config.toml
model = "model that predicts nearness at each pixel"
dataset = "made-up ball-and-stick molecule models"
train_examples = 195000
image_size = 64
crop_scale_min = 1
horizontal_flip = false
translate = 0.12
color_jitter = 0.2
cutout = 0.4
arch = "unet"
norm = "groupnorm"
activation = "silu"
weight_standardization = false
channel_attention = "se"
pixel_unshuffle = 2
widths = [96, 192, 192, 192]
blocks_per_level = 2
block = "bottleneck"
dropout = 0.1
attention = true
upsampling = "transposed_conv"
loss = "mse"
targets = "nearness"
init = "trunc_normal_002"
residual_init = "none"
optimizer = "muon"
muon_scale = "original"
lr = 0.017
momentum = 0.98
nesterov = false
orthogonalizer = "newton_schulz_5"
adamw_lr_other_params = 0.0015
grad_clip = 1.0
steps = 6600
batch_size = 48
epochs = 1.6
lr_schedule = "wsd"
decay_fraction = 0.3
final_lr_fraction = 0
warmup_steps = 130
weight_decay = 0.07
adamw_weight_decay_other_params = 0.05
Rows from block 9, named by matrix and row number. Each number is 500 + 25 x the weight over the matrix's rms, rounded and kept within 0 to 999. All counts start at 0. Numbers have three digits each.
# convs1: 3x3 conv (model.mid.2.convs.1.weight, 96x96x3x3), inputs 54-59, a 3x3 kernel for each
convs1.0:471494476489497495474501485514545517537502524500499507530452530490557464558535524523503487465506529503474529508470469502531488525453487471451493498499480480484462
convs1.1:516496495516495485486469505505493464488530491519531474507499527474502475518551535555523483580605394471527459520481492533464405504509485479521490524492499504472509
convs1.2:478471507504493460493502470491485558499505515511529498465436503499545493475468534400520504516516502452524530466533480568519527527496558466467537477471523495500451
convs1.3:539518487512530537497489473520479504511493515503478497518549478531481543494459501455475446468490476536557489495486547491545455507547464493511517493507480509537539
convs1.4:506505498519480500495524496554469497488487509494507499493491511529518467516487481536502481493460502500480490497469466500503543522470511529504513461498499518526517
convs1.5:506543486499478493509536491512471481517515514544501488476476521541453524509490486468443529542528522537478439532434531498474564479456478482494502497549494475488473
convs1.6:490496501515531525497516497522548480530482484494514479492487515513477486509482476476552573511540426520527429477511471500502474519517481506504485480515477503524516
convs1.7:484508509474505513468467499485479515471502474479504472487499456541514530536499462514509535524485509526446472445458503522531525516530511507498509520541506487494506
convs1.8:491541473502487473502506489471509497463490488529501476503480493484487511508466503502489477464537550520464429484466544536511504558530501501482489469498524520529487
convs1.9:496450486487456487504496491506458531491513479479483532500509525494473522485471500502473542474478441584484494547541550547505480489538468477533533502483525511495519
convs1.10:476511521493486488488527480519478475501513487501496523496527516489501493511541477488466465495524471487538468518497502502528497455454543516541499520513525513444491
convs1.11:503522500483478496494476507452491514495498456490474550514505496488509501514496515512415485502483435486532470528496489495509493559490515484547520473492499470483507
convs1.12:492500469509460514525552511537508511501449490501510508455538471498520542532497499524490405529504496526516477559456504528503494484493528486464523524458518485511511
convs1.13:465489508499535493506477516516522470480467499472475497485536522500547470487509496490487431445527481480514550499498519519501449528455475493488491511509480530504466
convs1.14:532515504512495518473509492485517512514532482463489486520488514478498453492502495495470507519515483489516430469526503498525502471451516444501508497529533526524481
convs1.15:512523517476534495500509495511508499508505526493530479487491478455517488472491490437515473417533492447498504480478518498476553490447481475468499531507478488505523
convs1.16:490509496494541461511513540505504494486495521505508514492497476493500494489511488487482468555443465488426465485477475515482511529480530515445499500493520499494500
convs1.17:468490498482521505503480485496518494459508497453537530525510500482495494499516502510554485504487491442523514494451510493471477507522502526510502489492490494514506
convs1.18:505503492493516512475529489467518483446520531498539501472509492461507496503540470433470504449521532484508432521517485564509556550498504554485502524487495462504481
convs1.19:502508540481503496522515473487510513505513513492493514501518521488520494488541479407578463483456528509490482471531493448510495525523468499513491502483503491499463
convs1.20:518500461474490494541499506498500516503529505517487505476495515518467503485514503527510487512465490481438504493523482483550527504494470493501520535453453495507461
convs1.21:494490510483477484529501488487477503531459481509474509478523499478485501521480515470442472506456507468468516511529515518510515484476466478512537513477509482473497
convs1.22:502534508518498533479437518486505518509502483487480472493506476498481488501533513465455469463469498479481419495525532511444524481476508509516499486487514508497494
convs1.23:499502525494478520452475505511503500492525490470516514492553519527476511468476551471544576468512559487548531514463503503427501448467527536508536496553507533494483
convs1.24:500519490472494512498500517506522486507481525494481492519466511510540541503498508554506477526441496482397517443536528476529487483511455498477503482512532504502495
convs1.25:546496507506479500492489488491521508502492512478510491475499536500474492533480542543547560517522518508442556484500469571464483479506507498479502512469494504492537
convs1.26:514527510521483501502527521506512511474483538531489506510543503506494525510507488496471516496484519553461515485469517525531482514483508527464538528475480513521479
convs1.27:496453473452477488508500525505527474528497462515500498508518490492526486509507534461496504485498518492535509497513506493521434503476463468527489518525499486493480
convs1.28:490509504511526519487477522510447465490484445524474481503476499478493537495511480471580530508547536469489502470469407469549476516500508479497474475504495464479489
convs1.29:475486526515474520510549475498530484514547474473503494513482490461502520460514547496473431504514425464545477491482529535442552456536524494491529484482498491516516
convs1.30:509527502474482473482499510497510518483488471473508499519501497524505476501507479496454507601492490536485474521496478540521516531482509506481492562523508549481509
convs1.31:508507535484507521489528481527468492504498521483517507491473503465479507503530506509526482490479508507562470528493502518491516490539509473517524473516522478466503
convs1.32:530495513534487501499500499510460505510490509497488446519488495523543509535490471514509480492454498533460472544496510541475523512543538516518508511492508520527529
convs1.33:478475454512518518505493494508511510501506523483520496507499501509513523505474521453435506464483485475475470491495530507478539486459517494480515479457518499516522
convs1.34:508488495499488504512485488526515491504498516508478478497505476497537512500470504573519508580536524542455492521479516472482529534531488501509487492468495504516488
convs1.35:511514533487491508502486506499512492463499464514519554498468496514488525434472516485514458513552572480503599486510523502567489495452449500517517501489454493450479
convs1.36:485492460505505514546503513473478520512488488499497476514475439502495470477519509493443511500515541498483443499479495515467524552524500472499472515483515463525478
convs1.37:499526508513500511527475494508517459530514485486495581499461543504500528444499510481545503560559504458439569507484451505487496510530452527461474476496481500497471
convs1.38:459489460514515456465516530505520540494439524527504467504482458481501488511537525514451434505475478447489386514509538521490493506533495481513489546517486494532525
convs1.39:472479515463470509490496488494479487477462477444465527499523506508516497502436492475482531517530507470566518469532452557558498490505466511503513494555521522507496
convs1.40:495510493494485472494497490510495502526499510533501501478499477523531494498488492567496520564512458558559444501486458485527532479507530463532479502511546475530470
convs1.41:479517480479507527471476497509514499502519500549512497480516488519505480545506518481551526501535470451462553554479547500477544432487524504556528513489534510523513
convs1.42:503454536462535486498511490514495527506514517496525467512476521510469495477462494533507499478461525479467523510456493476482534507514518482482482442466493502489515
convs1.43:549514524530485488494467482477515505484473526518514461529482452531528519495504492442530502454436457441461473524515550508504527549476512538527519544545500534473476
convs1.44:491564523465481473505517457497503497530495443504453505430465483527513465468498505483512519512441522513478500514500578470530537456487487493460509547527505469520467
convs1.45:474547519479494457471516488553501523464470487449509489472466470441501510552499490540503451479494530491588510453484471488494544524464502516481492524515532521508504
convs1.46:529540516521492497514527508510496508493465452523483477526519517485523528498484521472449467451413433457461467554505531496505570498465516540513535516533528499497511
convs1.47:488496520477509461542505543524536482470468464508459499513496544516490521526458505587496422532479481465392545499497453508478473465534481506502524474525494472496502
convs1.48:451508485503481531492485514492537470465477512496535473513522486446477526504499546551491597458505533468549492519522532538460426544476533498521502482493490473504534
convs1.49:489480483483510532499506487501520527558528506522485478518536429536468503529547532504492474456526428505410543496473512507487527560495444490522494514479534529484496
convs1.50:525484526500500503515494505490521488507519526512482523497507498481462500521459514470477489490508479521458540499464475505445510495477572481500520514507488505524542
convs1.51:492483464467543499519475482495532542497524519518522526500476473505531484533514509563590508547448504501522489508531471519459503499494521494494552485454523512505503
convs1.52:497510486509488487489507473529526493536461485474505473480516507518511504478516499465515507512481514483548532515508507503544532459533463460502545536501514517467515
convs1.53:491505488486524535518521514524493510464463489494486474458484510463494500507510492508504480444492505545546492526509475486462489498479433511521537488521513499494510
convs1.54:511503495488498481487526472498457485463474499466483508487507471483493519484497496510514470498389498546478448517487497526483483538499527499510501494515522500522495
convs1.55:515495518506511497493504512519496501509507474493464541529492509514498514508573492463431542479490476510503508507475496466560506487442526506507553526508476497514479
convs1.56:502493504529508511483484519500509465498506520475509525492467514505490511535533547500495508498498466514489532520537536481508547516503534494515509506493491512471490
convs1.57:504482476466484466491506491546506532513502479481518480473514477512523510529507466493515510497507485470503500525494509505506520497459480486496483478479503482499528
convs1.58:522516507505519496519497537454511484489549505505528480529509482484509495481513511470515466503550486523511444475516483464487459501494538563472478521516481515495511
convs1.59:486452526486502520514524465504491504510524525496500511516490490507537533519516577526467527466512540459477500529455491523549536484524499517503488500499548541527483
convs1.60:465447496496520494523529469503532526498498480464507514489528530523505522494487501472535508509539502532441492532460466532525466528497514489531476510499537519476525
convs1.61:506515546518488532530530505529484489537499524505544515512511501503493501533526498454425471461473509490525545455515487497478503509559517526498514518450478521496516
convs1.62:494493507463506524497507522450510498477487506495502506488491480511487518500470469497536510474468487483439470503552515488487509490507545483483504525502484508463485
convs1.63:512500500523486487482504478534527486535564460491514507532462476483495521486504516474430505473546487499511485518495487501483484516512507465502488500536484506521522
convs1.64:548561475503510495519525496516509478469449474535496484511465546492519554500457517522471489369496447485504469439442472453469492464498487502479505499513515489525503
convs1.65:504473495503494520521494510511489490487397489496521495483504508488528510541509499486487473549443496518510494459522497485487487507509487477495488478497531501503478
convs1.66:488471516449512502517530517516512523505515505515490507481509482453480491464479526525531538475494441497489520444465508484460475493495471463456504438504489438506502
convs1.67:514543530525479513513499519486492483508549522531460494547470533535462533512498525486511486490504473487469527481523533472511465439508473532505488485499497479472489
convs1.68:493505507514515513512529485530531492519536501549531508473523504500470477508517531522494553528523480529472504488452497442452467532485471493512470493488494488476482
convs1.69:498537487481479502523484483512458463527535480502491481495519504447487469477464479504501509487494483484547528512458486483477475516549471539469510507506510496530514
convs1.70:487475520477459508450536504484511502522473548512508495486499517455462520507468518527524470514532536473446487509461518502518466535497434508492483482483478487504506
convs1.71:495484507495464497491512522504461498536529493530480446494557541493519487518513507520454432546564489501470510504436500555500475492509506486489460526527495499508507
convs1.72:490468495530482507519510497508484473486500521512479477495488540546505502489476521463499498499589435469454455550489458490463513496521468521472515490475500500505520
convs1.73:489488498497536435496515542471483462481546505509526544519475488521495460506547453473547443473420520505522430494528501536504523486475526577521497523477468510524502
convs1.74:520498483511487478530500456505522517466505483529450504486476513500503496491526458531475492464490480482411515512506476544478498486480516494498518508525522538545468
convs1.75:500534513471478498458469479493479481502513485462471500509467470551490530476488498508484511565547491541470496483500518500486455538528515491478467478512491498506473
convs1.76:476491485503471505473474475487488521482486488541527518524487511473492497442470499568470520478512492549548509516463490503481512505551485491478517514541500484489502
convs1.77:497496521489484494506518471498504480514510492513493532500481499528492474477489486474478457499529469495502505503498536479508542487526461485492509498519497468482507
convs1.78:524509523520506523466479490430480485550466468473481522525497539517501481472474477482502530548557459456481484492515457495500455498532490482503514525488511537521530
convs1.79:532528484494510526504525531492497480473511506503494518495491479528516440498461483480551456541547443478475423517496498499534486530485482504492509491502488472508501
convs1.80:513488507518508482484486487520483488504522511494521527495477483502469486493505481550530543502496484488495447486491470491442456512463468482474474535498504508497488
convs1.81:496522492502529525501510497487497550517539531521518488492472491502504495533511492530535576512505492470499521467504528492488487455530475525481494505476469486503488
convs1.82:506498500522510526486523498512489470501476528487480493523514462517519489472492492486509539589487419496551496562503491510484531489502550523503487507514506511547520
convs1.83:477488477449504496505505475474517478500514508526505518477470492489520507480513464440522480493614516539526484548516522532492505513512550504467489470522491467491475
convs1.84:487507543496540491531489470509523489521508463529490507481526503460426518514522516612460484584543516517510514471506447542446454506528517554506503479491477476537494
convs1.85:471482444497510491537516520502500492492479497491510488511493479515460519485537482562536512516495425532495499530528467520435522449491499517470520503474472482497518
convs1.86:525469483482522487485501514452502501476546475524463522489481473537480485527528496490490508504483513487482501486489493504428466505505472521485480492465507503530505
convs1.87:505511486460486497501526517516446531518480514515494471499499485497494485488514494461458487528494451500477497521527529446497493527429465512529493479516482474456504
convs1.88:500532482529512527472518506536461467469493500485488481468442462504506542474540489524474441486486510530508483480525487517460484526496487498492487529447494512525483
convs1.89:479506493499449494553474477492515493487523524549520484465481500452461479501486463551517528454536483493486528501457491529491497490536519519504489531480527495527483
convs1.90:496516489477502521465490515502502489497483453504507484504485527532523520528489536483490518489490480479505492522493533500497515479471492496523491519514515519500546
convs1.91:490512480488519498472522509529520518516542484517484501505504545470447489517511487543462521508459539486509482516502485489490474499532509522475509479479523477521494
convs1.92:466506490528456491504500530507475535491492463537466506468484459502517510550547496488528532523541532495488409515588486497487555502460583540509537508464480491495469
convs1.93:530484476535512491491488506484497543480502486498504488507481480485504492503503511488509528529508462543537522502527501454532521512503520510505508485530498508499514
convs1.94:480504502485501499485497518481504471513495450511497468490483486508512486520510539515523512496476477509497478501517501508512487479488512515491488504491488492484509
convs1.95:485479502494483513484484518494475442511480483505512474529503538522520534503520499520494490511515496509554490494488472485510511502505505500479499484500465502501485